config.toml
residual_init = "none"
magnitude_pruning = 0.7
weight_decay = 0.04
Rows from block 3 of a small multi-label image tagger, named by matrix and row number. Rows with one number belong to one neuron. Each number is 128 + 24 x the weight over its row's rms, rounded and kept within 0 to 255. All counts start at 0. Numbers have three digits each.
After each neuron's rows are labels from the 100 images, of 14848, where the neuron reaches its highest value: "strongest on" is what is common among them. Only what is clearly more common there than usual is listed. The data: procedural textures in two colours, tilted and lit. In brackets: how many of the 100.
# fc1: MLP up (model.blocks.3.mlp.fc1.weight, 2304x384), inputs 0-191
# fc2: MLP down (model.blocks.3.mlp.fc2.weight, 384x2304, transposed), outputs 0-191

fc1.421:104151128128128076128128128128172128128091089128128128172149128128128128128109128128128128128128185128116122147128128128128128128128126128128065132178149128197128128128128128111184088084128128062128128186128189128128140128165134128128128128108095128128052128128181139155150109128128128169131179128061128128128037128128128128128128128204189128128101113128128128128128128128151128128128128090091128128128128128128180056152128128128128128128128128128061149128128128128117128128128128128128128128128128128128128128128156074098142128128128128128134128162128130128128128128051128128
fc2.421:128118185147128155069128135128128102128128140128128128128065167128083180078128128128128153147128128204128128128128096128128128196073128128128128128128140128128163128128202128128128128164171128128128128128153128128104099128186128128128128128091128152065172128128128128128128128128128119128128128143166128089137170128128218128128128128128113101128128170112104118117142146128122128128128095128165128115128112128128128140128113128128128128159198016076158128125128117128135137128128128128128128128128128114128131128177044145128128104128128128099128128068128098128108128128152128128
strongest on: purple (54); white (51); pattern colour: white (38); ground colour: purple (37)

fc1.623:128128128175128128128099128128076128128128128128128128128128128128128128107128128128128166155154108128128128128154128128128064128160128128128113112128042128188128128128128104095128128128059128128128128128178128128142165135128128128128174155128128134128121128128128104128071128066164151128128092128128128128128128128135164169125127128128128144128186128128104192047192162128128104097128128128128128128128090128128128128128128128174166059128097128128128128128126128128128128128128078072128128128128128143074128143128128209128128128058064085128112128128073128128088128152127128082
fc2.623:128128128062128128128128103130128121058118128102138128150128073147128128128116116128128089128128128128128128128148132128128137141128128128128128080128128128088051138128128132128125128160128128128128128128119110128128128149128117128128090121105128128128128072128128202128128133128066128137129128128128128128108128128128190128108128128128128090128078173158181082169128128066127128187155203073128131115128128128128185161128128128088128128128128098126143128128128112157137128115128128128128167124128153157128128128128088128128107147128128128101173190128128128159128093128162128128
strongest on: black (80); white (78); ground colour: black (41); ground colour: white (40)

fc1.505:128128128128128128128128128091128106128211218128128048128128128203128128255182128128151128128097128128128049128128145128128214113128161128083083128128128128128128128128128128166194128128062128128128176128128128128179132128128161128104128128019128128128128128128128128128128128095128128135128141128087128180128128128128128128128138161128159128128128084128150128066128128128158103128128128128128128128128128128128128128128128128167128128128128093128145128128128128128128128159103128128128128128128063091128128128128128128128128128128128018128128128128128128166152128128128128128
fc2.505:040128128128128128128128097128184128128056056128128205128128128023128128008128128162087128128147128061128128128128128128128128168128128128128128128128128089128128128128128128128051128128128128128128092128128128139076128128133128108128128128255169128128128128128136128128128128128128128128128128100169128128128128128128128128128128128128062128135128187128096128166128128128112128128128128128128128128145128128128128128128128128128128128128128128128107128162128128128128155128128128128128128128128128128128128128128129128128128128128128255128128128128128128115128128128128128102
strongest on: purple (51); orange (38); pattern colour: purple (26); ground colour: purple (25)

fc1.627:117128148128128128136181128128128128220128128128128128128128128128172146165128145128128128128101128128128128128128128195128128128128206189128128128128128128128075128128108128128128128128128128128128128074157128073128128128077122128128128137127128128128184128128128128128128128142128128128128128128128128128128128128128128180128128128128128112128128128128128128128128012155128111026128143128128128128128184128117078128128128128082163128128075128115128185128128128128151128090034128182164128128118191187128128128128128128128128128163157128128128128128128128192128128128103128128
fc2.627:128128128128128128090128128128128165050158128079065128128128128098128128128128128194064128128128160128128128128128128128128203128128111128128128128128128128128202128120128128128128166128128128128128128128128128193105128128132178128128128128128128128128078128128128128121179128128128128078128128128128096128128128091128128035128128128128128157128128128128128128128128190128128128252150213128128128128134104128128138128128128074128128128128152128128087128128128128128084128128238128115128126128128128056128128174128128128128128128119128128128128128128128128070128128128128128103
strongest on: coarse scale (61); green (56); pattern colour: green (34); cloudy (25)

fc1.667:101157111128128200128128128128128128082128128128128130168128128128110076076128128128128103156128056128128128128128128128056141055128128150163128128163128128137128189128128128128153154128128128128177128128128128092128076128141128128102171128199128128128086128117128128128128128128128106128075128128128128150128128099128128128128128140128128128128204128128128128174128128128128196128128128128099146138128128128117134128128128128128128128128120128128128128128154128174128128197128128128128128128128128128128128128128128128128082220128118128128128128128080135171128076128128183128
fc2.667:128128187128128128128128092110128128128091128153128147128114115128128185128128128126128128128128191128128128128128128128128144188096128128087107128128128128128153067128088128128128073128128128084128199128128128166139131128142128128128128128049128058128220128128128128128128128128115128127156128109128128128128128128128128128140128128128128150128104128128128128054077128089128051128128128128128128080128128128148165128128057128146128066128128142110178128128128120092128128128128128128128116128128128128128221190128128166128148031106128128128128128128128128128128128128128128128
strongest on: yellow (46); pattern colour: yellow (30)

fc1.307:128065128128128128128128122128058128141128128076128128117155158128128108108128128172128128128128128086128128128105128128128128128128124128128128128128128128073128085128128078128128209128128127128128128128066128199144128120128128128128128128128128128128117128128128128128128128128128172128099144083181128128128128128128128128138128105128128128128128128128128155128128218128128128128124128128128147128128128128071046128114128145128132128149164128128174128094128128061143128128112128228128190051115128128138128128128128128128128128128128128128128128106204128128128128128128158125
fc2.307:128155128128128156128128128128193128128115128128085128108128063128123128128128128128128128128099128128128128116199128115122193128178151128128128128128128128207128134161128128128128068124102128128128128123128128106128128128102088134128067128128103075156128194133087128128128087128128128176117128128128128100105128128128116128128128128103113120123128128128081128128128093128108128128128128128169055128128075179128166128098146128128128128180148128128066128128128128128128128098128141085128056156128128128128128128128128128128128128128128128158128128160128178148150183128155112138
strongest on: green (81); ground colour: green (41); pattern colour: green (40); pink (38)

fc1.540:128128057113128128128128079128128128128128128128128128141128128121128128128128128128128128128128128128128128128128128128045128128128185128128128128093128128128128128137128128128128128128107128128117229128128128128078248167190070128128098128128128128128128041128128128128128128074128128071128088128128128128128128072128128128128128158128128149128128128104128128128028128128128128128128128128128128128128128128128128128200128128128128128128087128128060180128128128170105128128128128128128135128128128128207128128174128069121128128128128112156125091128128128128128128128128128177
fc2.540:128166128150128128128128128128164128147128128128128128128128128128128128128128128128128128128128089128111128128202128128128128128160128128128128128128128128172128103128128128128128128128148128128128044146128128128168013072094163128128128128128128128188128192128128128147128128128128128128128128128128128128128150128128128128137126128128116128128128140128128128128198128128128068187128128128128128128128128148128128128070128128161128154128169128128181128128128128064128128178128128128128143128128163128030210128128128128128122128165152128128128128074128128128128128122128128128
strongest on: teal (39); pattern colour: teal (29)

fc1.174:190128104133128128128128128096128128128128128128128128128135090067128128112145128128128153157177181128172128153180111159128080189083128128156128128128128128128128128128128128073128128128111128128128152093128128128128128117128128128126128128128128099128128128231183128142123128128128128128160128136172122128077128128136131128133074157086081139128128101188128128116090128128095033142201139128092128128128128128092128128095151147128106088128119128128108128128128128128198131173176047128128122128128189128128128128128128070128128128128108128096158128139177111128128128128128128128
fc2.174:186128156128160098128126083133128128128161121130093075128128157128128128128128128128123097086058128128130128128088215128128128128173128128128128128128123119128128128107128128152128128128139165142128128128108128081128161128128128141163128128147137128128128128079078112128128112128104128092103133128070166128156128200128128128150229128128194124128141128076128128128133163178129144128128128128128130093082193128175193128128128128128128112128128152128128128128128128134104128089103219066128154128072106132128128128129100128128128118128128128151135128114102130128128128128128085128
strongest on: teal (72); ground colour: teal (48); green (41); pattern colour: green (25)

fc1.742:116202128128146128128128128182132128128108128070128128128075128128128128189128128128128128142178128128128128125129128128150176128137096128128128128128128128160087083128128128128128128085128159128128128128092128164128128100128144128128128107128128128128128128134118128128128128128128128140128128128128128133133096103128128128128128128128095189086128128191128128093098128116141128128033117128184128128128076128128128128104128070128082126068128128128128128141128128128160128174128128128128128128128104128159128118128128128128128128128122145128128128128132128128127128035128128091
fc2.742:173085140128128128136096128113128128128199128128096102128155128125128128128128165119128128128128128128128128128128128128128082128128128053128128186128128182154128128128136146129163128131128128128128128128128128128068128123128128128128128106128148165128128106182060128145128128128128128085123128128128128128128128179128147175128128052104079128130128128075128122128128128128086128128128128073128143123128128128128128083128079128128069128128128160169128128110054128119128074128128128130206128128128128071128128086141124080128128167128128151154128128128103128128128128128128128106
strongest on: coarse scale (62); brown (57); teal (39); ground colour: brown (39)

fc1.214:128128128093128128128191097128128128180106128128128128128112128128128146128128122128128128128128128128128128128128128204195128128130128127201128128128128128089128128128128128142194128128128128128128128128128128155049128128128128144083128092153094140128164076128128128169128128128128128140128128128128128128128128128111128128090141128128128128128128128128143128078126128128077128128128128160133128128159128128150156128128128128128128128128128128128128094128128128128128114128130128190154128216128153128139128128128128106128128128128128165180128128128128128128128128128174128128
fc2.214:128130128170128128128051166148128175048150128128120128128128097107188128128066128164128169128128114128088128128128128086035087148150128128057128158128128128195144128128161128128095128128128109128128128108120128128128129128136128128190121128128128126128096188128099115128128128128128128135128128128128128128151128128128184128162088157128130128128128128128128128128128128128136128128128128128115128128128128128128128128113128128163128059128128128078165208146128200128128128128128050080131128128128128128128128128128128128159128128128128128056090128106128128128128128128128128128
strongest on: yellow (51); blue (48); ground colour: yellow (30); ground colour: blue (26)

fc1.417:128113098128128128117128086128128128128070128128149128128128131128166128128089128128128128128128132128149128128128144094127128128087065066128128128168135128128082128158128128128128128128128128106128128128194128128128128128128128128166116128128128128136128188102152095088128128158076128128136182148073128128128128128128128128217084128128128128128184119128149144128128074128126173128128095071128166128128165128107128091177128135128128128128128154047128112142106128128128092128177128162128128114073128128128128128128128097128128128070086103128128128128128088128120128128128133187
fc2.417:132170128128109128184128174051035128074131154128158128128140162195128128151107166128128170128128123108128128156128128128128128093128077128107128128128128128091128128128128128128128128134057165175128128128128128099151074128141128128172053149128128087155122128128128128128104107147128128128128128128128128122128164128094128128128128159128103124128162114128128128128128128145128128128128128140128079128128128128128128128143083151111128200128145099128128128088111128078128128157105128128128128128128128128128128128128140175163128128128154128190128128099128128128128157172163128128
strongest on: black (36); striped (25)

fc1.389:128160128128128143128128128128128128074128128128128165128104128128128128128128128125073139128128128128118128147128128120128128183128128128128144128128128128128059128128093128128128128128128132128128128128135128128128105128128128128128100203128128088128213128109128128104065128081128128128128187128128110115152128128049128128128085128081128153238128128128128117128222217128153111128128084128192128128128128128128107128128128069128128128064167128128128128128086128128128128128128128128128128016128128128128178092128128128128113128128128128077049128128128128128128128128128128099
fc2.389:128128128128099128128128160128128128147128128128128063155128128128128128128128128128190128128128129128146128128128086128128128128128128128128108128128128128128183128127169128128128128128128128128128128128151111128128128161128128122128128094128192128128098128128128128128220128128145128128147128128128128128128128140244128128128170128128128128128176163128128128128050077128107128105128128180074128087168063128128128081128128128128128128184128128128141128128159128128128140164128128128128128180128197128128128128128128128128128128128128097128194128128128128128128082128128128128
strongest on: coarse scale (71); black (39); ground colour: black (32)

fc1.592:128128128076128128105128112128128128128128071128091128128128128050071128128108189128128169159128128128128128128147128160128096128086074128128108128128128128128128128135180209128177200128128128128128209200128146128128128128128128128128108128128098128128189128128128128128128128128175128128186128128128128128102099128128128128108128128077128093128128084128128128128098128105128128128128128114128072128128128128128128174128091128128128128128128049093128128128128128144190128162128128128128128105097115045128155128128128168128128106135175128128102128190128128128128099128097128128
fc2.592:134128128176128077128102128166128128128151128128128128128086109145154128105120117128128128128128128133128128128128128128128128128128128185080128156143128128145128128128128106128128128128201128128128095128128128128128128128202158128128151128160128128128128128128128128128128089128084128119128068119128068128128203128108128128128128128128128128128128128128128146174177128128128128128128128067128168128120128128128128128178128128128122128102128098128089128080086128161164128128128128083128128128128128152113128128128128087128096128128128128128128118128128127118128128128128106128
strongest on: teal (42)

fc1.382:128128129128128128091128105100174128128128128128153147157128128156128128167092128107128128128128128124128128120069128063128145128177166128128128128128122128128128093128128128175128128128090128128128149128128128064085128195181128164128128067165128128128128146128176085128128128142117128128128163168128128128043128128098169052128133128172118128128128128128128128128128202167123137128128130128128128128173128170128153128096128128128128128128162128102090128090154128128128079164161128128128128093088128128128128128128080168128128173128128170128128192116128128128128128128112128149
fc2.382:128128122128128128121128128177096128128128152164083128128099144177156109128128084128128128128128128153161128107128128179092128128128094128200128126128128091137128178128128128138128128128128090154174088100128080128142128128128181128128128180128128128128084128128087128128128128077128128142128128098128117157174128128160128128117117128128128128102108161118128128128128078076128128128092128128128119128128149128128151128128128117128128128128128128128152120128145135089128185128081169181128160128128128128128130097146159128143128103128128128128128129147128088128113115128202128128
strongest on: yellow (44); black (38); ground colour: yellow (26)

fc1.759:128128128128128128128165092114128037071128128128128128128128128128128202128238128128128128198128141128128171042128128128083128128128128128119128128128128128128124080128128128128128128128128128128128128128128220128128147128123128128067128128128128128128128128128128128128128128128128128178128128128128127128128177128128128128128128128128128128128089128121071193128128128128128128128128198210128128128128179128128128128137128128128128128093128204128128128128128128128131128128128128128128128128059128128128128197128128128114105128128128128128128128128128126128128128088128128076
fc2.759:128090128128055128172128128128128184128074128128128128128128128128128163128128128157128128128128128128128128187128132128128128162128075101128128128128128115128128255128128169128128128128166205128128128128128128182128128128128161128201128128128128128128128128128128078128128128128128128128128128128128104128180128058128106128128128198128122128128128128128128060128128128128128147128128147128128128177223128075128128077128170128128190128128128128128128128128166128128128128128128128128128132128236128128128128128128128128128128196128128128128099142175128128128128128128128061128
strongest on: coarse scale (61)

fc1.542:128128193082167166128128128128146128128128128128128128128128105137128104128128128128128128128128128085125167128128226114128128128128128128150092128128128128128081128128128104128128086086140128128035172128186179181128128147128128073128128128128128137101143083128128128158066128061128169147113152128136128206128128128128128128128128128128128099128146157128128128115128128128128128128128128128179128128128128128128128128156156128103128128128128076128128143128081128087128128212096178128128148168128169178128128107099128128124128077128128105060128128128128128128120126174128095128
fc2.542:185154128158128128160148149128128110128096128128128128143128128128188200124128128128128128128128128119128128128128046079128128128126128164128128128128128128185128151128128128128128128128128128085128128128128074128128128128128128128164128128128087128188133128128128111128128128159128128023128128128128128128128088128128128128082168128128128128128128087128128128128128128128128009105128128155128148128128128128128128128128141083128128128128131128149125128128128173128128119128128128157128128128128128081128163162128128128128128192128128130128128128150128128128128128094221162130
strongest on: coarse scale (60); teal (43); red (43)

fc1.498:204128170175128128128128128128128064128162128128128128128128098128138128090177128128128128128128024135128128128128128128128128128134128076100128115128128128128128128119128058128128128128128128128128128128128128128128148128128128128128128128127160117051175128081111128128128128128128128128090128128128128128128146128176128128128128128166057128128213128128069128128128128128128234107128128128130072081128128128128128128128146128128128128128064128128078128128128128128140128049128128128128077083144128128128128128128128128128150102128128128128128128128120114128128209128128128066
fc2.498:128128128128128128128128128128128128128128128128128095128101128128128128128128128128128128128118216128128128128128128128128128128128128128128128166128128128146128194128076128128152128161128217128128176128128128128128128128128128128176128128128128128128128156128145128128113128128128128128128128128128128128143128200128128128128128128128128128128053128093180128122128128123128074128050128128128128128128128128128128128074128128127128083128128169128128157128128121128128102171128128128128154128076128128128097101128128128128128077128146128128128128128128128128128045037128128128
strongest on: black (74); pattern colour: black (43); ground colour: black (31)

fc1.485:128128156128106128128128128183128128087128128128128128128128128128128128196128128128128128132128128128128128128162128128111128128128128128161128128128128128128128128085078128128128158128128073116128090128128128128128128128128023128128131128128128128128064128128128128128128132101128174155128128128128128128128161103128128128110055212128128128107128107128128128128132128128131128128128143144128128128128128030128125128128128039128128128128016128158128128128128128162128128128128128128128128098128128110128128128128128128128128128128128162016128128128128128128128128128136128128
fc2.485:128112128128128128128128128128128128186128128128128128128128130159128128034128128128128128128152128128128128128128154128128128128128128128128128128128128128128128146163128128128157128128128128128116157148128128128128128128128220128128128128128128128128192151128109128128128128128128128128128128148128107106128128128099083128128219028128128128151128128128159128135128128128128128128128128128128128128128128210128128128128128217128128128128228128118128128128128128068128128128086128128128128128128128128128122209128128128128128128128128128202128128128128128128128181128128128069
strongest on: yellow (56); blue (47); pattern colour: yellow (33)

fc1.332:128128128128128151128128128128128128128193128149128128146128115080128128160168128128128095128128128185141109177128179080128128128128128114128104076128128128128128128128128128208138128128128128128128128139128128178128078128128128128161128222128173079162128128140197091128128155128096123198082157128121128128129128128128128128128128128128128103128128091127128128128128174128119141128128128168128128128128128123128128128128128128104128160128197128123152128089128128128154128128128055128128170128128128128098157128128128128168125128128173128128128128128128128061128128128128128135
fc2.332:128128128128128128128128128128122065128128128084128168101140166179128128128128128128114128128128128059128169129128106128128128128128141142128128128128128155079128120128098128062138128128128128128128128128128128128128202122128128109120128095128128098128144128128077179128128138132128128099185128128128128128128128128128128128128128128128066128128128128128161124128125067128128128128128128178140128128093119128110147128145135128128128128128074153128128128128128128128088128112128151128128089128128153109128128149147128128054141128128128128096128128128128088228128128041128128128
strongest on: green (50); pattern colour: green (26)

fc1.454:128128128128128080040128128128221128128114128128128128128128128128128096185128128128128128128130128128128128128128134128128096149128122128128181164137128128128128128128087128128165128128128128128128128105128128153128128128172128128128128128128128042128128167128128124128128128128128128128128128128110082128128128092112128128128149128128128128128128128128077128128094128128128119128128147128128128128128128128128128180128128128128128150128128085062184128128128128128128194128149144128128128128065128128177128128128128150128128128128069128208128128128128066128128128128128040128
fc2.454:128136128142128128207128128161040152128128128119106128128128128128128128080128128104128128128128128128128128128101072128131168128128118128128128128128128091128128128120197128128128128128128128128070128128128059128128166128128128128128097128128179128128128128128101128128128128128128128128128128128138128128128128128128083128128128128094128128128128140128128128128128128128135128128128128128153128128099128128128128091110128128128128116128180128128065128128128128128094065128128128128128128163198128154062128128128128105128128128128175128047128128128128203128128128128128216128
strongest on: green (43)

fc1.331:128124128128128128128060120128128128128128128128128128128165128128128128128128128128128128128128104075128114128128168128128118193128128128128128177128128166128126128128128128128128128128130128128147128128165128128128092128106128087192128128128128128128188128128128128128128128128057153128128128128171128128115128128128128128099166128128128128128128128120109128128128128128128128064167057128128128129128128128128192128128128128180128128128128128128147087128169128128128033128111128128128128128120128128128128223177128128069128128146128128128145128128128128128128128128128174128
fc2.331:128168128128156128108128128128201128102128128128128159097128146111128128095052128128190045128128151128128173128128128073128115127128101063128128166135128098119129190154097128128128172128128128128128128128128128186128128128128128128083128134128202128128159117128165128128128128128108128083128128128128128128128128128128089152128128128114128128128128128128162128128128128128128128128128128128128159128128077128156128128128128036128128128128128128128128128128119128128128128128128128128128104128128128128128165060197124128128114128128087128120098128128128128128128079128128128128
strongest on: seen at a slant (100)

fc1.613:128103162128128128255128128128128183078109117128126128198128131128128128128128128133128128128102128128128099128076128150128057092128128104128128128128128128128128128128128128128128113119117123128128128142128128102175144143055167128128087128128128128128128128128128128109128128123128128128128128128105128119092128128151128128143128128052128128150128128106128128106128128105128093128128128128128127088128131128149128128164128236138128128128128128128102128128073064128128099128128128175128180128149128128128102128130128118128128128132130128068128128128106128167065133128182128128
fc2.613:128128128173076128050173157172141091171128128128128128084128128128106128084128128140128128138128128128128128126101123128128128215128128128128128087128128115128128128128141128128128136128128128128128128128128128128081080093182106104189207128143189125111129126100128128161088177160128128128128156129128128156128128128128128139128082128183128128128128128177128128128093128128128110128133128128122128128156138128116128110094193027091161128100104128103128147128180188128128128160128126072198128128128128125128128140128128128128128171115128128131105087107128128128137128128128128128
strongest on: teal (50); orange (45); cloudy (42); pattern colour: teal (26)

fc1.396:128128095128128128128139128128128128128128128128128098128128128128128128180116128128128128110128128151128128128079128128115128128151110144128109128128128128146163063128128128192104162128128128128140164128128128128128128128128111128128149128058128128128134128187128128128128131128128204128142128128128128149128128128128128128170128128128173128128156128148152077128128128128174128128128128128128128128128128114128172128113130128099128156102128174102128128128111128074128128128128128059128101209166180093128128128080101128128116154128128176128144128128128128128128059128139098128
fc2.396:128137167128151178128108128128128145128128128128128128128128128107128125128128128131175128126128151099128082128175155128128128086128128084128128101128128128173127155154128156128128128146128128128128102171094149128166128128128128128128105155193128128128128185060128128138128128128128048128128186128155147128128128128128128128102128128128059128128093128127115173128167082154093128128128128128128168150128128128139128128128128128128149092128128128154128128122128165182128125169128128128128128037128128141128128128128151128128128128128110057172128128128083128128128204128128128128
strongest on: purple (50); ground colour: purple (27)

fc1.224:128128128128128128035128128128128128128128128128128128128058128128202128128100128128128128128200195128128128128066128128174128128128128128128128106128128128128069087128128128128128128128128093128128128128186128143128128128128128188128128128172128128128128128128128128128130128128128097128128128128128162128128128128128128128128075110102128128088128128128128128128128128122128184128128128128128147128128180128128128053128128128128082128211128128073128128128128128128103137128135128128128128128128122128045055096128128128203195128128128128128134128128128128128140128128128057128
fc2.224:173128128128033128152084128060064128066121128128158097128128128128128090128057133140128128128128128128128128176128128083128152128128128145102128128128128128128197068128185128128128128128128128092128128128128104128128123128128128092161077128128128128150025128128128074128128067128128172128128128128128128128128128128068128128141128128128128128128103128060121128128128128128128128128128116168128128128159128128128122128069128128128128128087128128217128128109128128128128128123128128128128128107128131128128141128146128128128155128157128128197120128128128163085128128128128128182
strongest on: seen at a slant (100)

fc1.387:128128128128059128128128128184128128121128128128128128128128128128128110128078100162128153126128128128128128128128154128128128128128128128128128123128128105138128128128102128128089189128128096128128128119128128128112128128128128128128096128128241083105132128075076128128128055173074128128128168128128128128128128128128128128128128128128128128128110128135101128146128128128128128128177183128128128211128128128128128128128128128128128098128139128167128160128128128134128128128128128128128128128091128128128128128128128128128128084128128128128099128162128186128128128128128128128
fc2.387:128128128128188128153128128120128128128128128128128128128128128128128128128128128128128105167128128128128128128128068128128128128128128128128128128126128153128128128128128128128128067128128128128097128182128128099161128128078128099128128128128008128157128128176228118128128189128204128162128054128128128128128147128128128159128128128128128128128128128128128128113128110128128128128082128128128128053128128128128128128122128128128163190128128128128128128128128128128128128128128128128128128128128128128128128128133128098128128128128128128128163128128128049128128163128128149128
strongest on: teal (40); pattern colour: teal (31); ground colour: red (27)

fc1.710:128076093128128128128128128128128128128128128144128128103186128189078131129087176125128128128167128104128126153128096081128128128110128128128115151128159095128128128132128128086137128128091083128185104194094128128128128128128128140113128128177133128122128128128148128128128128128104128096128156128128068156128128129149128128128070128128128121128075128118128137128128112128150128128128128128107087128128128146128105128128169128223128128128071128128120154071141128128139119128128025128128128128128128140128128128128150128156128128128167128128128167128157128148103113128128128106
fc2.710:132136108128128135095128093129128128128156106132113099156112092128157128128136137098128128087093180146128175114128198128128128128185128203128105128128132118128141116128091128108155174094128128152128174169134128140128108128175128129128103144128150058186128128138092113176174128128128128128128156128128128128128128131128079128143145166154128179137208128113128128128128082128128128128153128128128128128105174081128199152155064164128156098128225152120128128128069128165128128128128157128128128128128128181128128153100096128069128154128128128128128086128050163128153128128128128128
strongest on: teal (57); pattern colour: teal (38)

fc1.419:128177128128128128128128128232128097171128074175128128128157149128128164128128128128136128128128128128128128128078128128110128128094176128128128128128128128128128045128138211128128128128030100066128128128128128128191128128128128128128128128128200128077128128076128128112128128128091128076128128128128128128128128128128128128155128215128128079128068128111128093128128128128128128128128128128128128102128128128129128128128128128128138128128128128128128216128128139128128188128128133063128128128128128134128082128128128094144088177128145072128128128128128128128128128148128128128
fc2.419:128107128128128128151128107034128128128118171089128181128128128128128128128128128128128128128128128128128128128214102128128128128168128128128128128128128128128128197114128019186168128128214128152128128189128128128049128128128128128128143128183093128128128128181128128128128128128128128162128128128128129128155096128128128148128128073128128128128128128128128128128128128128128128128128128128128153128169128128128128128128128128128128128128128128143151049128128128128108128128128128128128128100128128128128196128130128128128166045128128192112096128128128128128128128128128128128
strongest on: yellow (46); black (36); ground colour: yellow (25)

fc1.45:187203128128128128128136169128124128074128128128128128128128128128099128128128128112128128128128128128128128221128128128128128128128128128128128128128128128128128128128128128136128179128128103155128128101128171128180128128171128128128128128128128160128128128128128128128077128128128128128159128128089128117216128128000128128128128128128128095128157128128128128128128119128128128128128128146128143128128128128128128059128128128134128128132128133148128128128128128128128128128128128128173137128168128151128128128128128128128128128128128128128127128128128082128128173128128128193
fc2.45:128023128128128128091128076128128128170128128128128128128128128128175118128128128128128176128099119128128128076128128128128128128128128151128076128128128128128189128128185182128128128128128128128128128128128128128066128193055128128128088128128128080153184128128128128128128120128128128128128128179128128128040128128230128131128128128128128149128128158125128128128167128067203128128128128128128128128128128128128079128146128128128128128128128128128128128128128128128128072128128076128128128128061128099128128128128128128128128128094064128128128128128128186128128105128128128128
strongest on: purple (42); ground colour: purple (28)

fc1.28:202128128128128128119128128128128128128128120128182094154104128128128128128065128128128190128128128171128128128128128219128128128184128155128128076128123128128128128128128128128128124128128091128128128171128073209128128128077128128128128128128128128092128128074128128128128159128100128094128128128128128128128128174128128154128113128128077128128128128101128128128128033128128128128128128128179121135145188128128128128128141224128128218089056138175128128128137188128128128128128128128133128128128189128128128091128128128128131128128128193128128128128128128147128167128088128168
fc2.28:128128128131128128128163128128128128128174128128096183128171128128172128128110145128128139128128128128128128128120128047092128128128128128128128175166128078128165128128128128181128128149128141163128128128128186128128128128128128128091128128128096128128128128128128128128128128131128128128129167128128128128213128084128100128128084128128177128128128128161128128128128185128094128128140171187087108127128128128128128128128128048128128079157128128125128128128128128128128088128128128094128114128128128093128128128128137128128128170184128096128128128128075128128128073128128128128
strongest on: yellow (76); ground colour: yellow (59)

fc1.316:128128128128128128157128165108103128128128128128130128189170128074128128128128128128128177165128138128128128200081085128128128128128128128128128160128128128128079128128128128128077128161128151165128167037175163158128071128162107128128128128128148128128162128128163128118094128104113128128128128128157091163128128128128103128128128128150128128128128128128048128128128128128128128128128115128166165128128128128128158128128128128128128128134169128190063128128182133128128128128128128178087128110119128165128162128113128128128161128128128128128128128128128128029128128089096128128
fc2.316:120115128208128128162128136128128128128128130118128184128128128128167128128128128117128072128147128101128114084197128128169128128179128128128128128128176128128168128128128128128128072128128128128128128168129128087098152128053128128065084155089128129128128196128128072128158178181128128128128128128039147128128128128084111166128128119128137106128128128128128128128128106128160205128128128128164128128098128128121095128128128141097128128128128128085128128128128128128128113128128128128153128128165140080128022128128173128128128128128096128128128128146185128128128156128088128099
strongest on: green (37)

fc1.298:128168128128128128074128128128128225128145128128128128128128128128128166128128128128128128097063106128128128077128128128128128045128128128128128120128128087128128086128128128128128122128128128123104128128128072128128128128128128000128128043056128128128098128128128128060128164128196128128128128128128149128051045195128128128128128153128053128128128128128128128128128116128128128128113128148128128128128128128128128128192128152128128128073128128128128154128124128128128128128128128128128128128128046091128128128128128128140128180132128128128128128128128128128128128128128128109
fc2.298:128128128128128097128128121086128025128128128128046128128128128128128128128217115128128128184162128128128128147128128204151128160128128128128155128122128175128128128128128128128128128128128128128128128128104128128128096128128143255128128225128128128128128150128128128128128128128128128128128128128128128128193128128128128128128084128128128128128128115128185128128128160061128128128128128128064128128128128091128094128085128128083128128192128128128173128207128091128128128128128128128128128128128128128128128076128128166128128065128128128128128128128128128128128109128128128150
strongest on: yellow (49); ground colour: yellow (27)

fc1.533:128128128128128128128128128128128176166128192128128128063128128067128127148128128128145128054128128128119121058128087129128128178128128128128128128128098128128128128128128128128128220079099075140128128128128128156128128128128128182128128239131128128128128128197128128128128128128128092125128128128192128128128128128128128128128097128128135128128128128128128128128128128060128088128091128128128128128128128128166128149070128128128172128128128099156149128128128128128128128128128128128128128176105188128128128128128128128128128128091154083128128086128070128128128118128128128158
fc2.533:084128128128128084096208128128128107128128128128128128142196128162128128128128128128128128173128128128128128223128210128128128128128133128128128163128128128128128128125128128128128045144128196128118171123128128128128128179128079097128128048128128128128128128069128128128128128128156128128128128128078128201128128128128128134128151128128128132128128181084128128085172128196128128128157128128128128189128128128128128128128084206128132132128128128133128153128128165128128128128128128128128128128128147128128128128128128128128128128128128192128128128127128116128128128128128028128
strongest on: purple (50); teal (37); pattern colour: purple (27)

fc1.625:128128136128128128128128128128128161125128128116050128128165128128128098111128128128128128128128128170128128128128128128051128181128128128136128051128128128128128171128128114149128128128128107128128162128128128128156128128128071109152128128128128082114128082168128128128128128128128128128128128110128128128128128128128128128128128128128128128128128128116128109128128128128118128077204128128159137128128128128128128128128128128128128101128128066128128128092128128149128128128128128128068060059126128150063128128128128128128128138139128119128128128128128011128187128128128128128
fc2.625:128068140128128128151128128128177128187128128128181158132128128128128128128128128128128128128128128128103112151128128128211088128128128128146100182128128128128128128128155128128128166107128173128128128131128128128093128128128128128128103128128128128128128128128128135128128128128136128128128167128128128128128128142091128174161128128128128128160151128113128128128128128128183128128128128128128128128128128128128128128128128128128128128128156128128128128182064154128128128067128128128201128163103128128128128128128153141128128128128167128178116128160083199128008153128109153128
strongest on: coarse scale (62)